{
  "image_size": 40,
  "horizontal_flip": false,
  "head_dim": 32,
  "width": 128,
  "warmup_steps": 370
}
Rows from block 7 of a small image classifier, named by matrix and row number. Rows with one number belong to one neuron. Each number is 200 + 40 x the weight over its row's rms, rounded and kept within 0 to 999. All counts start at 0.
After each neuron's rows are labels from the 100 images, of 14848, where the neuron reaches its highest value: "top examples" is what is common among them. Only what is clearly more common there than usual is listed. The data: seven-segment displays showing three digits. In brackets: how many of the 100, against the usual share in percent.
# fc1: MLP up (model.blocks.7.mlp.fc1.weight, 512x128), inputs 0-63
# fc2: MLP down (model.blocks.7.mlp.fc2.weight, 128x512, transposed), outputs 0-63

fc1.488,204,202,185,146,247,169,249,205,204,193,115,177,262,253,227,176,238,249,179,146,209,243,195,150,176,203,226,172,192,203,191,247,214,254,138,150,176,232,215,182,175,189,204,179,160,230,158,241,218,113,208,160,261,178,210,193,232,221,197,226,233,222,277,256
fc2.488,123,186,236,257,158,279,147,111,213,181,267,236,158,135,217,233,143,149,183,225,186,143,242,197,189,215,177,244,175,239,166,192,209,176,300,215,182,200,166,194,242,145,178,170,225,167,229,138,241,237,179,238,161,252,203,211,214,183,211,193,192,171,159,165
top examples: dark on pale (84 vs 16.1); the digit 6 (76 vs 27); third digit: 6 (42 vs 10.1); first digit: 6 (32 vs 10.4)

fc1.310,195,259,178,190,155,183,180,180,142,213,204,244,157,199,202,166,169,188,156,246,253,202,221,108,181,115,276,246,241,198,184,228,199,215,263,191,200,210,191,209,175,206,198,226,201,176,171,188,223,176,215,252,214,318,251,229,221,218,185,179,236,238,184,156
fc2.310,188,196,213,181,216,249,133,160,182,223,242,233,166,106,269,162,186,278,195,178,218,227,253,159,166,198,215,186,146,239,190,224,234,144,155,158,190,143,158,207,212,231,145,164,250,131,205,186,206,226,143,121,244,183,137,185,205,160,153,204,215,177,278,221
top examples: the digit 3 (81 vs 27); dark on pale (77 vs 16.1); third digit: 3 (49 vs 9.9); second digit: 3 (36 vs 9.8)

fc1.121,177,228,263,211,173,269,187,186,122,237,195,212,237,141,187,194,217,225,167,271,178,171,197,161,125,272,173,194,173,161,177,261,220,208,180,181,214,261,165,229,229,240,185,152,187,199,210,257,236,245,185,259,184,239,244,128,204,119,214,210,197,205,154,227
fc2.121,183,208,171,265,210,212,168,206,254,154,202,170,191,266,205,158,220,317,286,144,282,215,200,221,221,228,214,165,207,188,190,155,247,192,191,219,188,205,194,198,216,197,206,293,213,200,178,170,163,166,170,173,130,157,190,198,129,214,213,162,207,209,228,182
top examples: green glow (50 vs 16.7); second digit: 4 (32 vs 10.6)

fc1.40,148,247,185,163,228,261,191,120,227,262,171,248,209,233,210,302,169,291,246,274,203,158,230,209,192,198,204,186,159,270,244,192,185,153,186,205,219,268,161,187,117,177,170,132,176,211,128,189,150,289,176,161,213,223,205,159,258,175,120,160,151,217,200,202
fc2.40,249,134,228,238,190,136,190,241,191,144,169,173,175,179,144,182,272,159,206,126,237,231,163,189,197,241,186,209,217,151,174,136,184,240,239,292,200,126,205,221,287,155,214,236,263,224,232,227,201,167,198,233,169,156,220,172,157,266,247,195,225,223,203,179
top examples: white glow (39 vs 17.1)

fc1.127,158,156,248,215,145,277,252,218,244,147,178,248,245,177,172,157,255,244,156,186,191,178,179,203,179,258,180,255,226,111,153,202,262,174,166,245,221,203,232,245,160,217,194,243,200,229,206,166,192,209,253,192,213,173,165,136,222,208,181,155,226,163,178,259
fc2.127,230,193,184,212,256,181,98,192,170,189,201,167,206,241,147,202,163,242,228,163,201,253,152,218,237,174,254,210,177,187,183,227,198,150,186,204,184,240,202,211,218,193,207,139,108,188,163,164,269,235,226,171,214,204,151,189,201,206,213,124,163,255,146,217
top examples: the digit 1 (64 vs 27.5); third digit: 1 (45 vs 10.3); green glow (43 vs 16.7)

fc1.162,182,195,246,135,227,219,204,209,232,146,209,162,247,258,210,188,246,275,189,245,251,265,234,198,185,131,224,171,146,179,213,207,258,246,173,224,225,160,198,237,205,182,207,194,244,196,151,279,146,182,145,218,140,121,153,251,160,183,187,232,229,221,242,211
fc2.162,147,243,166,166,264,185,180,202,233,217,173,265,159,140,230,177,153,160,162,176,163,160,188,197,156,257,199,250,238,211,154,192,186,223,187,218,212,225,225,167,217,193,198,173,178,260,236,201,197,219,219,155,199,192,181,316,207,266,189,173,166,199,185,173
top examples: dark on pale (44 vs 16.1); third digit: 6 (27 vs 10.1)

fc1.317,210,221,233,201,170,253,190,186,157,154,194,189,165,185,158,129,205,187,148,167,121,190,303,209,226,176,198,139,263,256,189,207,250,204,189,194,133,160,171,242,260,181,156,176,170,287,195,184,166,181,218,274,230,238,206,228,194,133,257,116,171,206,157,222
fc2.317,183,244,210,244,176,263,227,194,218,219,235,280,198,212,222,237,201,183,157,198,194,258,218,168,202,252,222,199,232,181,253,134,234,188,298,157,243,189,253,217,184,180,176,195,296,173,208,195,239,211,224,224,142,164,173,222,225,269,132,239,279,168,229,156
top examples: the digit 1 (100 vs 27.5); dark on pale (71 vs 16.1); second digit: 1 (66 vs 10); third digit: 1 (35 vs 10.3)

fc1.91,244,225,169,190,165,277,274,193,185,148,125,220,148,185,219,246,221,214,262,179,202,193,230,217,161,232,130,231,163,197,162,321,250,189,224,184,246,194,175,198,229,156,187,142,190,157,195,158,222,226,161,209,179,148,204,181,149,190,232,227,142,231,194,172
fc2.91,189,203,218,186,243,166,148,224,223,214,164,169,271,140,207,174,229,153,177,219,292,126,220,203,225,203,226,211,203,127,217,201,226,190,133,210,231,174,178,168,227,178,302,239,181,192,183,199,237,223,222,202,165,263,257,228,216,217,176,165,252,212,180,181
top examples: dark on pale (48 vs 16.1); first digit: 0 (34 vs 9.3)

fc1.200,194,157,190,279,210,194,187,175,188,233,189,267,176,201,221,176,195,217,242,203,254,240,210,223,194,223,208,146,180,195,211,201,258,210,164,232,216,174,143,246,167,158,219,227,270,236,160,242,296,134,204,211,244,206,118,208,225,189,173,220,165,225,103,215
fc2.200,144,218,213,146,221,221,215,251,117,263,128,158,194,171,183,209,233,233,160,167,149,195,212,209,224,174,171,220,208,261,161,207,145,254,189,150,171,228,170,240,232,177,211,297,143,228,228,167,204,234,173,187,230,181,180,247,214,115,242,156,205,217,201,214
top examples: dark on pale (70 vs 16.1); the digit 2 (54 vs 26.9); third digit: 2 (45 vs 10.2); third digit: 6 (36 vs 10.1)

fc1.219,164,238,204,209,210,311,185,274,203,206,207,226,162,139,103,132,146,188,199,172,132,144,174,206,183,162,170,225,203,195,235,242,199,232,198,196,211,156,246,172,163,97,216,246,197,209,182,178,249,147,214,181,167,148,276,211,184,278,217,246,167,209,135,209
fc2.219,196,171,170,216,200,215,174,191,245,200,177,148,142,147,316,234,252,220,221,294,237,184,175,184,192,173,227,237,213,206,163,221,186,173,189,220,196,225,189,192,216,242,204,213,190,155,229,161,244,174,186,145,198,209,151,148,180,193,141,256,288,193,227,240
top examples: green glow (67 vs 16.7)

fc1.74,224,153,200,270,259,277,243,235,145,147,257,203,204,165,241,166,240,224,149,200,211,162,112,224,233,261,262,170,206,124,195,222,217,174,133,219,200,201,199,155,110,146,214,155,194,169,177,187,150,115,193,223,237,201,233,287,185,185,208,212,258,209,170,198
fc2.74,240,205,222,183,132,121,194,209,202,216,155,193,196,164,267,259,175,195,236,235,151,249,248,153,163,70,220,248,207,235,180,194,181,188,258,175,215,224,192,179,296,252,252,245,260,216,210,196,307,210,188,221,193,205,122,225,265,154,181,260,133,230,186,187
top examples: green glow (100 vs 16.7)

fc1.207,182,271,207,202,214,243,191,133,152,176,214,235,213,173,145,180,141,201,180,186,233,198,185,217,246,175,182,229,179,259,250,216,181,156,213,195,131,227,153,178,214,190,186,200,202,177,209,296,238,256,125,197,157,193,249,199,243,250,222,200,213,228,170,170
fc2.207,234,156,207,181,184,206,192,241,212,174,186,134,163,232,220,250,213,186,261,251,136,175,212,193,151,162,251,226,229,107,193,203,225,164,230,250,231,218,232,155,199,135,156,205,239,179,207,82,162,156,298,202,248,186,182,190,157,174,224,206,166,126,261,229
top examples: green glow (36 vs 16.7); third digit: 8 (30 vs 10); third digit: 0 (29 vs 10.2)

fc1.331,146,264,199,173,265,172,221,254,175,127,155,223,244,148,195,153,209,156,161,250,211,161,230,245,223,107,220,187,189,220,210,237,170,276,245,267,235,136,158,324,166,132,219,250,150,243,220,200,217,236,249,188,230,221,229,143,271,197,264,216,200,269,172,169
fc2.331,224,137,203,250,134,270,200,113,263,180,237,124,176,227,192,120,232,239,187,201,216,186,172,222,140,203,184,191,257,75,227,179,160,154,227,180,121,210,213,136,191,250,185,243,243,199,238,144,270,163,184,201,177,192,190,240,191,166,248,253,161,240,174,212
top examples: white glow (74 vs 17.1); the digit 1 (64 vs 27.5); second digit: 1 (34 vs 10)

fc1.349,142,250,241,254,224,158,205,123,154,205,196,185,191,227,134,232,243,179,245,154,214,190,204,171,145,189,194,170,185,241,243,130,199,206,230,271,172,208,216,203,236,185,208,165,206,241,171,192,190,199,126,118,143,259,171,173,209,193,240,97,206,213,284,159
fc2.349,234,191,218,144,127,244,219,221,241,180,195,202,285,243,217,156,111,213,241,220,122,240,229,264,174,229,222,280,133,167,161,255,199,213,190,226,225,194,194,232,168,241,169,212,198,192,226,205,199,226,179,270,226,191,256,129,237,188,195,225,135,138,149,281
top examples: the digit 3 (75 vs 27); third digit: 3 (64 vs 9.9); blue glow (37 vs 16.8)

fc1.135,192,280,159,215,165,135,242,164,173,180,190,211,181,234,194,187,156,228,187,180,224,199,184,224,219,157,225,230,148,197,209,197,141,284,264,193,264,139,207,214,163,161,211,171,251,157,228,218,200,140,179,153,201,233,226,176,118,243,258,168,180,104,211,168
fc2.135,135,166,230,243,175,225,182,189,247,188,175,149,220,178,188,178,200,189,295,207,206,120,174,184,248,206,219,249,261,140,149,229,259,185,160,208,176,236,150,140,230,253,188,207,155,231,227,236,241,257,202,235,178,145,227,189,233,156,160,190,197,321,246,212
top examples: dark on pale (47 vs 16.1); first digit: 9 (27 vs 10.1)

fc1.387,214,190,265,187,162,247,194,269,190,252,190,171,205,217,229,235,126,159,200,267,153,205,182,189,179,148,199,215,153,245,182,240,170,194,194,201,254,196,142,219,132,233,278,205,199,269,205,224,205,192,164,161,277,236,173,243,245,131,220,243,215,141,169,228
fc2.387,158,222,193,243,232,147,230,222,134,158,209,186,223,190,116,207,283,183,168,173,173,230,128,259,246,206,212,138,227,193,229,163,217,213,246,243,173,163,236,173,202,180,189,205,202,168,208,194,224,249,251,222,147,225,246,117,165,280,218,141,167,241,179,179
top examples: green glow (36 vs 16.7)

fc1.48,273,200,221,204,203,173,91,208,230,183,186,218,202,194,311,240,159,187,120,213,236,157,131,249,250,220,172,193,244,238,197,198,216,137,219,223,201,176,181,176,227,189,216,196,227,183,121,165,213,156,232,198,170,120,206,206,228,239,185,276,203,212,183,242
fc2.48,107,231,155,194,187,197,274,191,191,150,159,191,205,230,130,184,200,181,239,206,161,211,243,279,150,179,152,293,175,157,179,219,236,251,189,145,199,218,216,225,205,160,202,213,226,207,205,255,158,219,150,201,304,216,189,177,167,166,256,162,277,178,208,208
top examples: white glow (43 vs 17.1); first digit: 8 (27 vs 10.2)

fc1.483,186,200,196,240,155,225,188,250,167,284,187,204,185,229,212,225,193,234,184,200,190,255,203,267,192,250,191,200,217,210,220,133,209,192,136,196,189,137,200,195,212,262,182,165,183,159,167,278,202,246,226,208,200,267,262,212,139,172,193,192,298,173,218,211
fc2.483,222,126,186,176,268,244,204,246,231,225,255,224,209,207,217,197,253,216,257,189,245,189,212,123,267,260,196,142,227,196,212,203,273,184,203,145,250,182,266,181,168,188,263,168,224,174,188,219,172,178,146,243,221,239,267,210,264,215,211,239,205,107,313,188
top examples: green glow (55 vs 16.7); blue glow (45 vs 16.8)

fc1.16,161,197,194,146,176,196,182,239,218,145,217,257,221,231,176,201,161,178,179,193,240,237,209,192,231,181,196,133,283,176,224,139,115,215,214,242,225,202,173,179,189,160,150,199,287,135,201,208,206,163,205,246,233,197,149,229,220,208,236,157,231,227,251,262
fc2.16,179,202,253,134,279,170,225,139,246,166,193,157,234,187,185,204,181,186,214,194,188,191,202,230,200,191,267,231,171,268,253,207,266,233,112,113,248,193,144,234,193,182,267,185,171,198,194,279,240,228,162,241,229,233,227,230,176,202,215,220,133,156,197,185
top examples: the digit 1 (55 vs 27.5); second digit: 1 (44 vs 10)

fc1.3,230,235,149,233,181,258,181,225,229,160,189,243,182,243,138,225,249,247,219,116,182,176,164,193,205,244,197,203,228,84,201,175,239,153,166,323,174,132,187,248,222,211,242,204,109,250,153,165,214,241,222,153,243,165,137,153,145,241,222,106,235,208,185,222
fc2.3,174,159,264,183,159,204,201,155,185,167,166,143,151,187,116,145,173,235,165,160,132,195,153,232,166,215,244,214,212,116,170,183,249,106,178,227,189,271,186,256,170,218,237,213,194,162,174,144,265,222,246,176,229,187,151,171,169,245,208,131,183,270,120,231
top examples: white glow (47 vs 17.1); amber glow (40 vs 16.3)

fc1.388,200,196,216,122,279,284,235,276,225,206,274,199,139,214,214,229,207,173,215,215,217,179,175,179,222,219,236,231,176,188,193,200,183,257,163,262,86,186,145,230,131,162,129,231,187,234,227,178,185,212,216,227,207,196,195,186,225,204,188,186,201,189,247,234
fc2.388,212,192,227,209,141,238,245,158,224,213,188,173,133,136,264,155,224,203,182,233,158,179,165,237,219,219,234,201,210,253,188,238,272,159,195,194,228,143,202,241,202,227,215,154,164,97,228,222,176,245,148,159,146,261,178,198,162,181,206,141,217,225,216,190
top examples: green glow (95 vs 16.7); third digit: 1 (26 vs 10.3)

fc1.478,160,230,211,218,208,257,171,200,146,113,243,180,168,134,248,266,223,231,235,231,195,140,185,185,180,232,178,237,160,242,141,235,213,147,214,161,150,240,203,208,226,258,100,208,230,197,192,230,281,166,143,181,225,227,259,239,209,207,204,239,268,197,213,223
fc2.478,266,189,194,205,259,130,246,259,197,258,201,241,238,251,151,162,211,189,173,124,215,230,197,209,220,182,183,152,248,186,220,222,161,197,197,247,273,178,197,218,180,138,288,243,199,279,189,173,121,200,210,203,190,147,162,160,159,170,173,155,152,238,131,192
top examples: dark on pale (56 vs 16.1)